{
  "spec_augment": false,
  "encoder_norm": "batchnorm",
  "decoder_width": 192,
  "decoder_norm": "layernorm",
  "decoder_qk_norm": false,
  "decoder_parallel_block": false,
  "decoder_cross_attention_every": 1,
  "beta1": 0.9,
  "precondition_frequency": 50,
  "max_precond_dim": 1536
}
Rows from block 6 of the audio encoder, named by matrix and row number. Each number is 500 + 25 x the weight over its row's rms, rounded and kept within 0 to 999. All counts start at 0. Numbers have three digits each. After the name is the row's rms in percent of the matrix's.
# weight_ih_l0: GRU input weights (gates r, z, n stacked) (encoder.rnn.2.rnn.weight_ih_l0, 288x192), inputs 0-191
weight_ih_l0.99 104:501498514543469486517508480511463508512524503544501499536474524525502499489470533512491489537520477551500495504533468493519488506516566476488505505496477489531501457551498490523489547483516457536500449474518545501519522492483489493515489545496497509509491492472472505493459495519533509442470456499476524523488544478495514477515466486528477502492467525521478484457488492504496513471454517515534511505500503504519491530486486497532508497492519520474454520501539531527518475511523500529491459532456475527516510475551527502521567506477488505478529524491557502498551487512497525433
weight_ih_l0.100 111:503508530478529511478546504487463492476523519526480482509490551511526487511509497484542481467512496503537500516487443544518522511497525470436488496514486499515493511482489504495490474486509531536518503519470525553518477530522506466507493527499462512479520523512470462515544488500495546494519489512566508522489542473470536500486515509498485469489481497533456474515474510508512484477504448513505521503470488466515501461509517497479486515461466527512514488440491480511524469510484482469482542540523458455540526514440510492511475520545517538481539535526504490532514501540481506530
weight_ih_l0.101 097:540537526465488483477491481513483477520491503538532453480503470482486500487552465520481504475473507488534509513544497477475492510525486497472490511540503502476496493511482495485481483538528475491562490485523498440514530529519486501524478487478500553506471501490499521521498486509520477494510469463546570545456543495494475530516499549508498449536480475473481516518537481490513480496495455502461492503516525525548552489514513484465478552508511507464503508521495503508496478470475490456449497466510486504534493501533460474542506503521499517524512525539467523508501506509504521542
weight_ih_l0.102 098:529521536504455473496476478453516510469522490518472498498491469510470481511532452496541505494519521540496510517488500546529506471518527477456500519505495502495494508484504499503500505433517489497511469512488495498512502495503500509487478502451543507487498516499506471521473503477453455454495523518529479455556447466495491519475522465550464493475502504490525469516584499479507483518505536559484519508506525524477494495466511505521496525506494466516500541482544500513561524498498477460497499508514466452490532537517508490457513458510502494479483481511512496460505446519475518522
weight_ih_l0.103 099:483487509550500525507481488472468538502503503490478490488545530461535488505488540494502509453488502522482469503505501472486496488523489496478487521456487470532478525508510522545515461481503498499530494487489513458514512501500492500465476494496492523483498525508500484513489483571513544514546485504484472547454504498472504433553529512530482504520481484473486524517544463497524535468521503520496497513503491478531528507519445504516488520522507470479486474482513469479540515547472488506502510464539470512500510534527454528591557531520509543494508500474504538493489516498503515467
weight_ih_l0.104 113:525488499525429511467505476546542489495496521502507521477490474490547472451496521514529542479471487466506479531526501455511466500462528487504486457498531516532481551537485478541523452536522497557510469486528474506524467496498485537498495486500489535511536524511470505484527491500468464489500438472511487526514511508509486451490489528512507517526496481506469505530509476475472523526507537472541494504511494502539492490494470499560526489477490463506492536508504517526493531501535499513513545494475508520486546463505465525494529463530495535479522515495517516506486472510491477546
weight_ih_l0.105 104:532486490548514531489523462480491466468495461487510502498471493514524507491511492524464458495519461467545519547491510546471498446500512485481469482491479482534550512508472478467500458520532524488490498493495548474534505507494502533527478522483484500498494485535474504484491536485532500438519519488504505500490495502515456531522462515508484460463464524508508518529486492491529540467492491487456518462483538512518511445491535514521538481540531508480526494531464489510523460513529468551498476471486499477469515498538466500524518511490483527485497550485451510507478462477479516480
weight_ih_l0.106 097:508479499500483494530497453481501492510477534494471520497553485530493514486506490528502509502438491542458485521517502523496527480519505483513475469474460462487509486454496507504497531485465510484512560534530520527479512554470517470477536462509501539474440502521490512517499462528501538506499516495508479518481482502485488492532464488504468489485485518511533486529520480477507507533492512513487484516479531484506531448539517522509478467571507517506506482467470468528465503491546449494493470489481489456537473473562531530479492507509493485533481476485531496553542504515479504501
weight_ih_l0.107 109:461517516498468474458497497496501500549534539539509479538482525492479510520466506492483528506513460481504495525519509529500488499505537530466500497530479496513476481439514506534524513496523500505501519485529503507505498519525556490532478515535477491500509468476511503502483523498507460488485505492507489480421516530485511475495526541498529492493458472485503517487466469531544530543533518467474545464448531485484497486506490522462498486459522485496507492442508451482488470440486453482488547517444511522490504528527488531495503490492478462497520511491516492542497457523505530533
weight_ih_l0.108 097:512494483514472519442472505506506530518508484505505496508498497480530523528470482510485499490509542447545483545461477518510542479522554501465487495515493487467459497496521483502515485495524530466476512501490530539541521501532497522483480492479470509523450510514512511508484533491527485559480538456493549462483541519479517526535498510495519497472521511510462498496501488510555504550482529516526524478482503528480459516488517503473512522471485525508447505463467527510497504460490508524532478488501542512508514463452548543504533493480506499519505457506481533518474531518481512438
weight_ih_l0.109 088:507516473459484501488486521489463491516455511517483473482453512494468512487511465551503509500525552471471468530506507533483476537507451481487495512521489493469454534490540504496480487462488457469525475517480526481504496489528484466492524514549503549518502502449546521505541502518529493463483525524479488496513503499478490516496514491505472465473545477481484530543494497509491495503496485473490495529454523500502521534474489532526538520522504522506545457491482501544480515501505543510460537478504478520513469499466485491536482518538500470520546525502523523559518463488504549465
weight_ih_l0.110 104:505511467510487521489455488494462510493494456489551524538504568486486524541512445527532484495522511523498506456488485540517494499520497479496474518496479518489488495510511515472538494530479495517470482494501546465494531526468479447516555558481518492472512503520462520481500484496495475511485502501531498539499500500486492483483488498509486465460520476515498465465525501520532502529506448499526506485440501542479513521496511455432482510505548497496493483505476527518516504511472485509456525497529515493487467506470502519441472505488496438496453468483452497509481493481465490527
weight_ih_l0.111 092:522500519507516476478532504469510493483494522483477534520469535503468497504472512457491536515483496491494539531488477518503514502502485472484531526468491468477522545515587468489494471493483513532519519487501522507501520466519500470465495486454499509494472466489504516490446511464495475529476477522518510470482545467517523539507484547475494529497523453530532559517509515498518469450460546487474474477488504496473492519520520458495461488540511493465504488535503492509463514497495542469488472529483547488486496525450510475494463453478506516485463508490507485468464526508523465498
weight_ih_l0.112 093:505535504513501490530528479539477503495511494472505544484475472531513483504510511470488518473492487502526513530517459455509471540514482499482474513526475518532497502463497476497539473477537476509524509484500489511534475479533494512520501472496494496536485519538537487491532495529500545524460465507551544549497495524504500525513502524471488502500479504500513517510492494521511516556482479502495541460477516484484505500522478546471434488515505493512480538496545494488491489503565479491489451452455520474476505506524464459476490499464502438570488501468517500528497452460522496478
weight_ih_l0.113 094:526537539515450506521486507508537505524463496514514472485515489524501530538445491489507538462491473487481466505485531483507531472508529513493466503490492476469479525508541465466471490501496531521512511508533531538503517451491499521495493469480483471543471514524516464472482487526505510517500440490500498485525518539465524460526519544491498482527509517491483468533494521479519534549538495489533503502486527537513492496506488510512499523476472461496559485512528482512482473472505522555514482477472480497449473487523525477464493479448512472561497486534529491487522513454536493519
weight_ih_l0.114 104:487517477457483515498536485539486516514502526478492515532495506432468460500464499527492493524491510498507503495513492529533479509508488515493464510549461503543541516530524524471516478489501468496480477506510477493514522535453490454499499484534505532502494491529485490536466487478544511483468495461489553512503501495503487529546494527505502513523528531488496497479511453541484462546500455491506469475464543467487534516483483534494503499481477465524469515528531483483478524493515494481473528521478527488523471522483550515532505526439497502564556470508537489489481521484538505516
weight_ih_l0.115 099:517495530515498462470518478505503537548525467538467486478523511504464532506501528524470559481502457538473459490476472533530494500490478519485510489472486497470507466499505495503522453520514486554547458516529503491521493513490496521467520498487502522473518528493486458503522491501482537459501547531455498526478474488496506474484504507492522462544496515474510481526477530478478516488472477524472511463477519469517488506539481488541472476463525493518500462528523524529475475514494477466470487479485543466528500509463539479498507471550504445504536535494528482495489508485515488558
weight_ih_l0.116 099:480479530484477520487533552447496524517490468504508532485512498557470516517522495476485518483530512472501552490472472476510495532484465484487493513514453520529474512506509482498542519496494499499508502497490551514473534527519515460457505506469469478514527513490482506455520501531524531472486467508482546539486534508493502545523546558498450518458506492480526518502493479487515507493454475481523516496495488466526500508489507511532467453506514556506469516538520509529523495508498489508481455526458495478496535516498454429510493516479479502456483515510499468464485463510479519514
weight_ih_l0.117 106:526512484523465462491560483495487501530519506539463480477498508475459478486519484543478524477523470480486483527496461483500554488521526473503491497525539478480498490513492448479497481482471542505491521500517505476546507481482510483469494508554522538479465521516526496502493487482481509458509483481492508486482525467465508531542458496470466549503525533507480471458531495547524516477478491550503481500499525487477492540504495470511500483495502534504498504463483470545518515482494535496488497525513543460497472533506520503549491453478517457545540528478473489494509523438501508479
weight_ih_l0.118 103:460496492527523522504489505521461481477458489512528486506538515526492500497517443499477473462462479508485508546520472518497519469486491539494520468531494535560509483523536498518498517497542483494499498487499460482509492519491457542500492515485521488500477497498511509549525470508470467480486497506485484468523514486502492501497510500518539497520512467477513438515526464505493550502525523504501484548441488469461505525508473474495516506524467457503497540519521495488448511543535475520483482480474484519486526572472499556473478496539522448468488488511468488491514523512475553491
weight_ih_l0.119 102:485549491478494481450495476488493507490518491515469564507477516484480502509501523490465505468506465463499534480476509488499448464483519529479512485515505530535524500532513516443476500492510453473497476477495475537487500514512472525476518498515518523481518466511493522531534494546533501513499459475493516485471501544470492535507510524530522504495537468501540481543487518508543537483487511475514518503499502474456536461527457520505540479517505441509533469522496540455520456533484511553501508505502517500494545544461533500479508483504518466516509484484514505469518516453491457480
weight_ih_l0.120 105:499496493502479521502552511524498488499533548515474488498515490514513481517482508543481560510519509527490466539513541496471521490520534472531471477483489500534494514527481542498483495540498511507471488532526496536476498566527451495510550491496491477485496528507478503534479529501475449523483489494515458495446539517502536468505477516474506477490486529517493468470495494483450523534514539486515507450450514488524468464529569513518518490472534473477475506518515481506480471533468479483487483503501518529517475495490511504522484469521514525497471503499563482469518445481478488486
weight_ih_l0.121 112:508515484481497530515481509475522548497513470515511508445505516460480513489461466478504474503439483509501459487484476469489474488488534522511478456498543488513461517515531529442490525443505535502436511492535524490518516535487532518475468459468527502502499502476457476499463491453506509512508474455526525497508515467499456507473517517519546469498474511483489492462534469533536508497486484462513506448494448464477487530520518484496483517488522521484529508521495487517471496530469466510489484521486473475533512474510509521504497472505465477527512508546503510458506478496481451497
weight_ih_l0.122 097:527518496535481521483525495482504550471531484499532486498493487485502545525498520522521552515532508499509516532465507487468466460558545532524490516490437498533517500453533507525496506488512521506501517457484532501513504478524469474489474538486506476459518491504478554516513532483517480504479555530512527460564518487433520487486492480500480517546501505559518476454495464532480499491483495534503513489515475453528505487504466504508502484522513510463482510477516477473494495517542493513479499485450525486509487463493496487541475528503508511489532480552502484482514498456505508510
weight_ih_l0.123 113:467474479535468500497495503510501480512475443513541498496501532457471524498459474546491508560516490465479514508469511462522508463488506481528513532503483497455515483522510476481484470473508455519511545460501481501472511508527521489530537550430496519544512507503486488488540522458472464525485483476497480464496494497469508480493509523473513503498479521520503528529488490519533495460492500515522487474515492497498524506519493510523537497525498497471456497470516476486442521535491503520542501520463485484524487478473499500468471509485492476493532423480518519470511519492436457471
weight_ih_l0.124 101:498449474503479472501483536499551515461512471529487494516473528472487460481502514483511482508518480483485562512460500485524477511492522515475457498468498530511468510499515462491498512485481524499494517479497509524532486475496480465484527518520490540451470490511454489447447512539497486518492480484495534472448513466546464498528518468481449500535502500512512503507509475541510513477531488524476503467479530488498509497527505508487511466533509539485544509534489483516529539489525504518457498500543479453497538529505560497529485521512525451482506496460483465512528483538498536482
weight_ih_l0.125 104:468481481502520493500488547516499526529500491491525490489514545511500436532475505514529471504485531487467516506533465479472528470518527481471499525545472475477495483544528533495485541483525509480459465478550499484503499443524490513480492497464494456517517510466502507473525507473514530479523530531477500509512496498518497495499503481536489521480463498515517521514542504509495522474453546517514501518512467453531498505496490531479509513533525461572570505490488476496508480495461461445482496545492522465460480488537500495499508518523483493478505482500549449506479497539515495496
weight_ih_l0.126 098:532474519462459513478537507502527501535462542507509492544474485529487506457501512451492475519495489509524482509480464498479430517487506493492545515508496479550492496519499508485472485471542487453488478455534438510487470525529514470483468537478510501480500474523487493499502489530509473444502514492539503499506467546506470527512510528560532467480509503477477512473514483490535515553498479508506532479510517500488505521486486534468477509512546526462516501536488513533486514538490496485512545481478515500508520472498506553485509530472466521460509519469464526479509483487489461471
weight_ih_l0.127 097:502473537483528496494477455483475482501490517527501503500518530551512460519481488470470462542489497536502483488480546554475481472510479509496520501494509478489501470474454495466483499458479518543475487496520477502539503535558481513498506506501475489500509444504485533487476466464468487498459564524460476510526474507511458511526507495457492506496550519496493478515491482502460506469482492487542505482466487504478496540526540528476490535464520522475506463526501515480495517482507502502481501474531422483475474489534471556520497505542461498491520516518516474539514503509505522484
weight_ih_l0.128 107:503455542485504492519495463506524467493520494520513557491480513514463466572492517476535494485541489473489505520505505519494539496500473498527492519459472477491524501514548517494468468487498502491475515493505470483503473482512484485494491494513524484479499503519516524542521476495451523485523516491532473454506496525476554508480513496486514489518490457460520483522527451515493510466468484472524561508514505467517511503520467530454549472521479497522517485508504472482478468510445481476518482462525497538517493527539536538480511498536545517473538515518550507523505494457475472543
weight_ih_l0.129 109:520479517515530470539511500511484497529477530523487481502529541473499515455527454529520499453437502539523478508482490496513468541565498511468482512516445452528487495460476470522500519517539527532487501490471499509486545470454484475508523515485469524507531475492492489469487529507510502552491472492467512499495501515506489492503525519463507489458531516515469484496476482521489470463486494430509469492485503486477534534489498527494495499491512501478542516520488507497528481481518488466508448518528480519482524500508502523517458488507538562511443527446521480507505490500482493533
weight_ih_l0.130 095:473478511482518453518421512488531484494514527494500529475524532520487510504506501488542480519485517481509491467459508456480501498497515477561507501495498540495543475516488502481551466480444483478523484482497508483468454491486548494513495466479521528515487483507510523533501538492468490515509517512483472486541503516475508532472514481487468475517518508455468513476497506542513481513548540469539507517470466502497514526499495457507471492507509537488519498459518488455474480537537495497491467518509487526493517462523550479540462544546474491461540488506500483532514497529466522489
weight_ih_l0.131 116:512516515497540493516510506507497490504542503483489480491497538514474473490500516536462481508517482509515516492457472518520500501459503524488492538511445505494447504492527519494520517468507484552462522481510485518476522529455511541492507501520523457472515521490495458523496464510496482474481483525535468441507534497502526502559505468501471535508517497502454525493478497524472537522509486512568551499460472467552463496537467525545503497466460478487494451515478491488485498482495475534510452512465492477550491511492523516517470520479498484520476465521536461494486497496509538517
weight_ih_l0.132 101:501500531505485489477522437447531502538452526510456495474499530513507487470484554513494501494477495499492561512497496505471520519467508502525469484522496470536470506486516533511466500472496471502516561476495524446537463487472500524524519537499472507495501521490532499497496498462536512503495483482518477518435456523495495489505474491493521495523465470498496501519532505482480463471474494503465539462512502538446505465517468504486458485504496502496481510537479544487492507486488451478487495535500505475463539504530526485484501501523495469507509515436469503502522560541502515529
weight_ih_l0.133 096:489521534505452518533503508481510509529489506533479503472503511496543509540519490534450485512480469493513514514534514502529482465494471477474472481507496538474472480493505482474505519517527520475491476461518487481479510520493542513494562521452501519474534537515521466496489519498474489498551484538515518482538464509494491476477465508501499512501502498519477493517491522485469515505494482480518447476521503471535524509519477474500548503492490538564520514472512503490512508438466466527477523499456506449452465492505525508463525477560540437494468488524520515522475509461509474490
weight_ih_l0.134 105:503496501500527467499501482531501471493477502510442500488487495485539492515525459488514525424470494541463500517536463527472482510470483514484521519493484480486511493464522474527486544472506498519465508490542484477520557517521494507503459481518500533525505490503528505470508479519476546497468487506461468490481504469450484498484528480537512468475502502481529503549501478496536463464479508507534529523478475496542500519536482522497465479491581504502529565517487520482550546504532479515466491486521526508517525518500498500485474531478515521491481487498523508503521535507466468461
weight_ih_l0.135 109:494567507506500477443468504470517505511490479468546523498478513544527509472489503510545474493504497504512498528455444500549494478548503512503460466456481500496492511518525518509508473519492458476501481489540533446533483510508493509513479545484513510465491513476514510499455473503519500545496474496486506506499508511506521505504536519486520563517475506522527494501499476481547505498495485521519513460489493472461494481453458533502483489525462514538490480495513481525493506490447461512529547510477545441503496487488508514504492472500557482504512510528457542514476458476497496470
weight_ih_l0.136 096:468473564527501458496519541490519486490513481485493481490488527510483486501479519490467510492511475499537460508467510515527536483501508467518520453478503475510529515502485472468517518502488527504497489469467552495531511491505477488500478476466529499491484505500460478515466459465519475512494468480515568505556493526489484498497477505521491504470531476510560491499450504549511502485497481461496518524478485485486502543496525486519468513517515522468503464492486525557498534533445522472454480535520579499509489489471529492496520477527502467467475462492537494531520512537502512520
weight_ih_l0.137 100:468458517542464518486517493506490558484549500516481479495489479465542496477468493519518506493541532455551471483477527519510487502489477508539513468481534512478485514525503540483500508477479451493528545466505510502516534497547500511539482534503521500505477500476522467464474479507496527503521468462534494474507513516500543494524467512510478510441492491483536536492481520483511486457506519508490470477473538498480464464533473524507522502502483480492467462520497530525542549540497522466487508488509511490552524501539477500519506465471494484475468465492475501481458536488488546493
weight_ih_l0.138 107:522498469511528516494481459501516544496508462479538522520482495511546482517518474531496481492472491515531478522501460524522505488561488500521523465476494458532452519510505505482466526480433458546461493541501546497538527507545524512508490482475497485490539490512532509486502519486465499503536545473485511448506476482502492532509514469499474497499504467522504528478468499510544472491465483515505541489498456512501497471454477543471494471520490542498526489507488527511487467491487526460527484472486477513516499483540481498524511494510504550469456466504520453465486514489543488505
weight_ih_l0.139 104:490525519474500512508481501472474511514468477535481542519464514509504503521486488511514484444530510497516460501470531497501473494503502440525490461507487491490507487532501454471476532445484502499450497527479455570475528501496451549485512496499533462473475486452528464459536479508466464480507513471490510460481529501496526477494500474493520518501474495524492483520479496484484475490493493546472541503489504470513489482534519511496447479518514519531530512501487468548478490539514501486579487495526489504507522471514463504515461501519484512530474506556519469503499539514475510505
weight_ih_l0.140 120:468526498512455491500532483482512488497525516509500514461510529500517500463494470452480467505510473522507477513493486501497523515518505512501533506536508445552562480495456497541507479494497567480483507448509487502535463497505479486450481521440471542493532512455490480468487523530509468505549477507508468486477482514539481482505524477502467533477519535478460464538503503501428513479477458505504439502520509494503545517498517515516528479497511473509502468525488525540499448502504521543528491506504505493496518480484521449477512484515503514544522504481517502536500512501511507488
weight_ih_l0.141 092:509489484507469486475517501503498542506490473489480503494520485519528458460503480517523521529499501477479519472524445537475514504496509537498526483476509492508518564486498464474481487555517503513489497541480473493520536523513518540502517528562479502509483478528523492518496451532497493511505492471487469488495499509539458518477482474544503491515503502537535479511485502501531514533448491520480489486468473529519531465487463481491517467520515488501563485558464506444539506536464456520481475490524528497484509519483519477477525435505541517537504529481520488450518499520480505523
weight_ih_l0.142 103:511528491446464513498509471497528474489508493503512518488541505506480476518531523499475476454510528509497491508491456526507518508565467508458506488474492497464452507561491510482506477523505513463477507472549500455552521468501497522527496491452459540510492522477520459504470455485502468476514471503494509487522504468518518503538498548518520472511474506527466469510494475531518473544493527507479484472477503453489513534503522491499514512499508516555483495482481506499462532512531505470519499467480495477470502509488544526504465457448502476482519538523550466515502487519526457481
weight_ih_l0.143 115:515478493529485525472507443505491473498513478499491516484478519452447530491497482549559485516486517508491515506451529506530543493510504527497498550496504478497487517499491509548481510479538502500454476490470502504559476519518505483527477474506484528501492504491514559467521565528503509435526452519498539483494485507530497478521465508516473500550511500512507499461515546501504523451528465478505528473532493509453532520517518509526508487491512480509482528499474467496512546502465527521492459547524495476542498515474511507514476494481524505474501487470524526486508501545543503523
weight_ih_l0.144 093:519505485541526507499483531510497532519453534512479511545495460492535485503473468456473457459480496472539532507495573532479523530485501515518522516460465497471496468485491513502476478498479495486485509478512497514535459498462486441493525505464487488512471507472506530474531537556498469506496480491501471500485519484486493462499519520472453495487541490519426507526473493518524482487507476481513508507501528503463504491518485476464528501527483469524517500502538501510472513525475537512490544559501521529505529498519493519525468539535507553512475477523485446482517503521500506487
weight_ih_l0.145 090:493464461464472502507512460485544484524523486501522506527520528479535511529515495540505461543508476476534455493513476505526456481506503504493478469486484513471520489532491475445552502499535508504482507488532471515502532510499467514491442483500551524504517544505495480465561531513466508484505531507481488457512484502507494477490518478463523504534528520524480487530531481461502460490480492528515466503550468515483457516510473508458520469489517529458494494506454555492468489510509488480487500479521467471482532509515495536502471533484503482516537481505498525523455461505505519540
weight_ih_l0.146 099:501505536449533526492478497538453508489494489476477518527486521515484528477500470518525509526516476496495503528539464516510483499496501501503483520532498520526484526489456485480532523493486455528504496499540526487527490504509512468504520479514530531417513464498499538533494507532524522482473490524514511517507466560502553534438539501545490522479496464507500477523520482511463497510485487467504491466529525479484463503496492507533531513493501456500459506504490486458517453470509483498434532482487471490537492532481525486498534474507502464530458562465503473484487502500525488500
weight_ih_l0.147 097:506489536507507499536532466507478503512479486515524508478532491484524542478478499473485486499503460456502517484513471512533514469529521496493498486469525515501513506476484501507466537500505497503517514502506514529513504511586480466487529493478516559527528503461523503524475503498497508502458483454492534505494504506479491521476457528549505509542511502479517506542473528518464486506548487540499501479463492501526450487484479476521475484535522513498457478508504494480475488498532468520478545484523545481557452545528486448482532536512501455523525507526523481505558470503541496520
weight_ih_l0.148 089:516493505475483527480490450504504517452478509480533504489546487529463513521540469494503496506480493514469509494500499481468514491482488472505475513523466545518507524513475440504515511471525484496468474481436468495554501510538500484490513492500486484493458486526545477484477512500449537478529464547546493509495491523460478452558467491526435504464506507493482522490527438499490487507459526498491512526488489528511515513490485512523508490519504521523482499511478485481511518492509485538526541497467496505546459499494456520522517445498495516549531487481497511473481519554480482515
weight_ih_l0.149 106:492461478460481476485483495485516523536496510544468480557491497527512461505526503492513508503466515513518476532543517508494463474450550506520494489514510526489500470455522538542475480444465499538508498498497452460464541504496512516477480479512484491522469498496492540516473508477484524465447478468472525495493522505521466527523494495528564466528501497512475485495506517513452466514502477510475529494492523455531491508521495460520518510472466447507491483545483527517482500489469496500535510550487524509514452523510528505492507490482498479524499476503555512473522542512493539505
weight_ih_l0.150 107:481458510506484474462490472485511479495524454456446466511482506522524503485544461521477466462514503476460494547499487508520534495514532491438553473489507482462497471484533467501507464522508475490494471509484502474478554488515536494504493522473489507478471505506486483538514539480513545465476541554519536479482544508477559505497499477522467534468497489519505520527493513465508486485494498484497506492505517471495540537480477484501547486501533523540538491500524507511514498497478505481505449522511482496472520509528521492497441458488465532520492468477470519501491515497499539476
weight_ih_l0.151 102:466484501510515498513459482524515490546532477496481529515527495514454507548507499506502543532489545521498491532509447563555518474503499521500503473513486540491491529461491496546490503476528532515478530486501488547518494467500517512510534509526450477528506502485479518515477519486488471479480528497513468520515462501506497473513530505515513527495477485509493536466529513496494508470502499476530483539448459472516511542491499526485500565476477468475501522545547498518524464511491496521511519493542515496447447463536469471481493492464479475507462437508484505495525494489494491493
weight_ih_l0.152 100:515520499490480503514474539456492521503500481471512516510501460537489524480460485527526491467491539509487514489504465513521464461527504449506522483439524460464505471535533542504468458474493477492488486535508512500484517523506532486491517495496475480501493522547475485488464518532517508480512497542543507482548543492485513533488465545488471464500475479472532513541529514495488527501478493491492483494464509538525539486527496515477445534506469468464543490514508489467514497496506530469490544462487480478535466509478515479507520534480477499524498461474477514560515529492495468467
weight_ih_l0.153 107:514522513482472463469487451485472505478509490513503501523498534507515524531510503502517456474513489505477505486507505487473537465491461471478510549486548549507520488506508514507513522485517487547553495457507456514459502507508485530495510522453499502478497481497513531503499520471472472526511522492502575505540486506517491516482524535514533505526524468483545515480472493504467515508478471518490521504471470517572521490531489497505491500458474479486487444513468520496515476510436481510468524495528466519516502511497544482492455539466527434491448506511515497512508541460509504509
weight_ih_l0.154 097:486511485476539507504462491455467517514521505491530524514520531496499485509519524520534495500551463473515523545509503498469484527523449471524529514452471542482485531490516477526528509537487482502510551482498474533521498510538539533465506518516441498502508479465479469504466507448475539469514509519505507455504514533490516462460471483506483516509509470526503500505511483510501453510538554517503526504524481489525514547482491535500509476513508460507502542516518471477487515493491480490495477493530480528478525527488521539468488504471532540538505501509482452546459501558498496488
weight_ih_l0.155 099:485501512532538475455520512507496477499488552504515497554488464491522477502485491480522494490481506486549500489538535542471541489476465519526522493498475488498488515541479488536517492506525476498493507522484505495532455498484491504519483568478449509527502514505502463493473489520491466498483518493506468544528469519509463485475536526476525544486493540487472444493455496468531492483465487478476497503499451500534512514468474494519512484464470512510528493523493464508491500509520524478484469490484474482470507490526502542453513528519515518461493538484502463483431570496501495542
weight_ih_l0.156 108:495539494508498521528488507536454502546504491475449493473472521544488520509516534502474498481464487487474502507501521481551461488499528496516486501479507508519513494531471503493477550521436487504479474497502496481475459476499489536524477520513479517503470488496498502503504425481499520490498524524543514493520497481479515553460507501527511525483537465479523479526503485513501449513477498529431500450462500477533464534501494469480539486535502490467522495543538503503502537539468507460516523469460534507504486510529497497484495560489477502489475510490502477461464519486531460477
weight_ih_l0.157 095:509532523511504496523509490497536548497542476525516523547507495516486505532489477497520518508463517550523491428526495454491459488480497480514492525482503487495512480473459487507503449496490507477473538495467489534521505485486489461549475497504499481488484516487496543430464492464453506536470543532481528526495493507537502506484478411525518455534486519536472527478479493482506526506518525510514488489449514470473521474513491485493499508521514490495483492464452517488481531479491495505524508490544518502533483504529509504493501525476541483522530494492515526438473471487524509487
weight_ih_l0.158 099:537516480533450478507444500499460507484484448523510500501485514464490526487499508534476482528495485501506472495567524519529498528485512492472485490501506488530523520478534521486470448495571492462487531463482488497525488447499501513474501517503501524474524540540471469516493500542510503467506513450535521479483517520504494535484492478500485478462486492517537464467491507491531512463502470489475474503505491515483494517520485532522473512481505492506483479490509532500500483491460482500508525553453471515496557461549512476506494527477524525554514507501504513444539483509492483559
weight_ih_l0.159 103:489516469499489504451462488477532522530513536542491498470479522495526469473486508529505513485507486481486514547468519531499469534552544559483487478484470474467471480519526477525487517468495477526524481511530480492486534533483465472449492549460483464507525521531474479485494475477453505498510497490496500527465520486465531505524507517521523504515508506509491519487559487515517494485462546512535476491522509499519485538476480516515501469477527485473520516528461518466497486527448475478515533492458525467487481505500524455501503482515531476486529504483450479487494476466453463508
weight_ih_l0.160 110:507510499475484471445490494523525503524518498489484507457533539489479476508448525491509511540487504507516524495481485553507542454479516488498469475492477514501493498544518488513466493450537519552479461476484501483527501475494533507480519459529473490492552542533519509472492489518515488489535496494529545478530459458517503504532519485526527512489507452507521475492517503510500484522523493472506511472468530526454544483531514487497472471495462495471471455487499533497473525533527504502469457545488483472502503515496547498507505492454530446487523461524522508498478457473462505489
weight_ih_l0.161 094:535485518466540490457514454493466509482548500529519531467500500516530478472521502513464471516481485522497489514490498487517504490442512531492497495443501474498478493544529497486521502514454464502490534476537536525504504517447506491537492518511449516496501512512489530507480494457489462464474498517484531505496510493521486510443476528463503516570480480456494544485513472489478499507490486495505504494556526482498510509463493512482532524487520512515495459478518479507556487498496543470546530523515485472450497505499467510502511455476479482473516494474469485516469535492503492567
weight_ih_l0.162 100:520550498509522513495514508554519524552443517464524486516515498478494495570464494513518516487515465514494528512460509510530536500520478523495520540531486524487469564472513465471522486474493498484512552483508487479540488488478515546454529520528498480510538555495508504529521499472512483529490493519504457491515523480504437480488526494506501504503505495493512527498530521501542467491531492490475465516543506517453538526496488518471528513494476544492463467500502523544483485520520518482489521470489479472451512508469493471497470494508492480508512465534517494492479530495529454467
weight_ih_l0.163 102:494472533525469530517460450476486501485549505542459509482500539468505475480494488558482496502533509513462481492494475510518494467506490551500507523517505542479475508521467493504513458496568524510510503488493483468527483482535506474510502530437477519521514510484488493485528521517476470519462481500443502468486528500480537485479541534493472517516513492535508538488464493497509516485504532486502509461507493472485458503521512492523504535503520493488473477510467513461468502538467508468476483535538532507512470488509520487448515493520497499539486467468558517483475476455474548495
weight_ih_l0.164 098:515511499467514486514475478472501448471525487496463499483450542496532505483453522507507507488499513470506536528490488487499503476519442499477516464493489482520529492508491513550558524476504450502488505500500504491535540466486477517480461487530509473493449504492518514480485460523469548542548528500517511463533496484505490440542504489481469539478511479517499553490482466510509477520476509523468525485466531485510500520519536496489475498464509503487460519509514465532539473503528491479489534516518544495520482551530503531523522502506518477479446518474450517497496522499493469473
weight_ih_l0.165 093:512471526491517489476471485491513500471499493462539498459516481532510473531554478506494486478462444501533467508466486497511467503549492517480516477544511471548487501553481486492472494518517489517451480511492481557492505484508526490503554517482469477527535470499430528473510543498507497477480510497476477503501482479515487466459538465485505488515500552456486473491503521474503459554473486466477520457485503521504542492494527507523463494501508487510521486508503476492512485520480451491491492467517509512561522504528475508510488536506477541468486502529539482524534494500483465492
weight_ih_l0.166 099:489466482499479501505490449498511505520529481481499521483528553517490499515499516478493493514473490485511501470510494457539528477543496518501490525489519474453481509510480500479513496480458488523460495496483467499474532478550503481485481542474453535544533478509502542478491491500496502513449515433505534514524486547536476514509540453460564536529483485505515492497489532491531508525483522492528507483519513492504522510500524463484511523486486534494523517519522491523502480443517517442523532480500464513484474477550527510470507498489503459526529459511480479539550495516480509453
weight_ih_l0.167 101:514489529537502535486511492509468519489514499509527461475519506512499527536521514568513533508535492509471485501530498496491495491478514485488464500494431477479502483506472498544487509473485506506486501535480472524521446479530555516464459497481517495514468513536473545488523470501506510483513539509488492495435503466541452514517468520542466470479539473512496487474451545464501532511502505498516521540485481525519486524520478492507490505514512474481499564461519522476445464558497498532484514515508517518495463469507501517506483525507477521497471535482495481513477452527517487515
weight_ih_l0.168 101:502475489521467519495485484474484478521492553549502509498518526518441559528500496517502489477492473499510516475462507494491480519459510488481515487463488487530502482449476514535506527484444513481501550515517475534514511486497524428487515479472457467505537495494464535490527553516529505514481507515465514484508481487485486482454483509482488513473518496491487492498477484474461471504463511477482537538475477462542471529503465462472526492523490506481504501533501458520536517513518499456499497495491557539545479507490475464493506470519521492472508484512500501529521437543507481525
weight_ih_l0.169 102:457525502556498510548536490511477494509503481494484501483492504480488495480516472491496465485529524530514453527513459483484524446502511504509513512488446492460543501480458476524516477478520499479453542482482533518545503520464508535487513542467514482529510453499479539542483547523505525506491493504535506470517519532537521513476497525525478515485470501527480495505515490495476511484487520479540523502466478531490526492458511494489472511454485473538575465529513521526484453475495511491537512463505491478525513505517469505495497501500465526497524509494559473525476474510539465481
weight_ih_l0.170 104:467526529515561497535512489516538505499497476481517481499519520489514504501451505527485546533438452494489498497465474524469494507511510475464449529504513503463482539513514514472489460463494524506483516524500521480499476499524500484521512467498547525490492526454463502541487535471513511504541437494553457510481510506515500481504452580455492459490501526500487534479506499461513547523535519447480474512514519494497486507498493467508542516511531545525540458490525535499493477493467500498502472520512526490488496487468524482487492515520483472512480510499489498482526501491472503501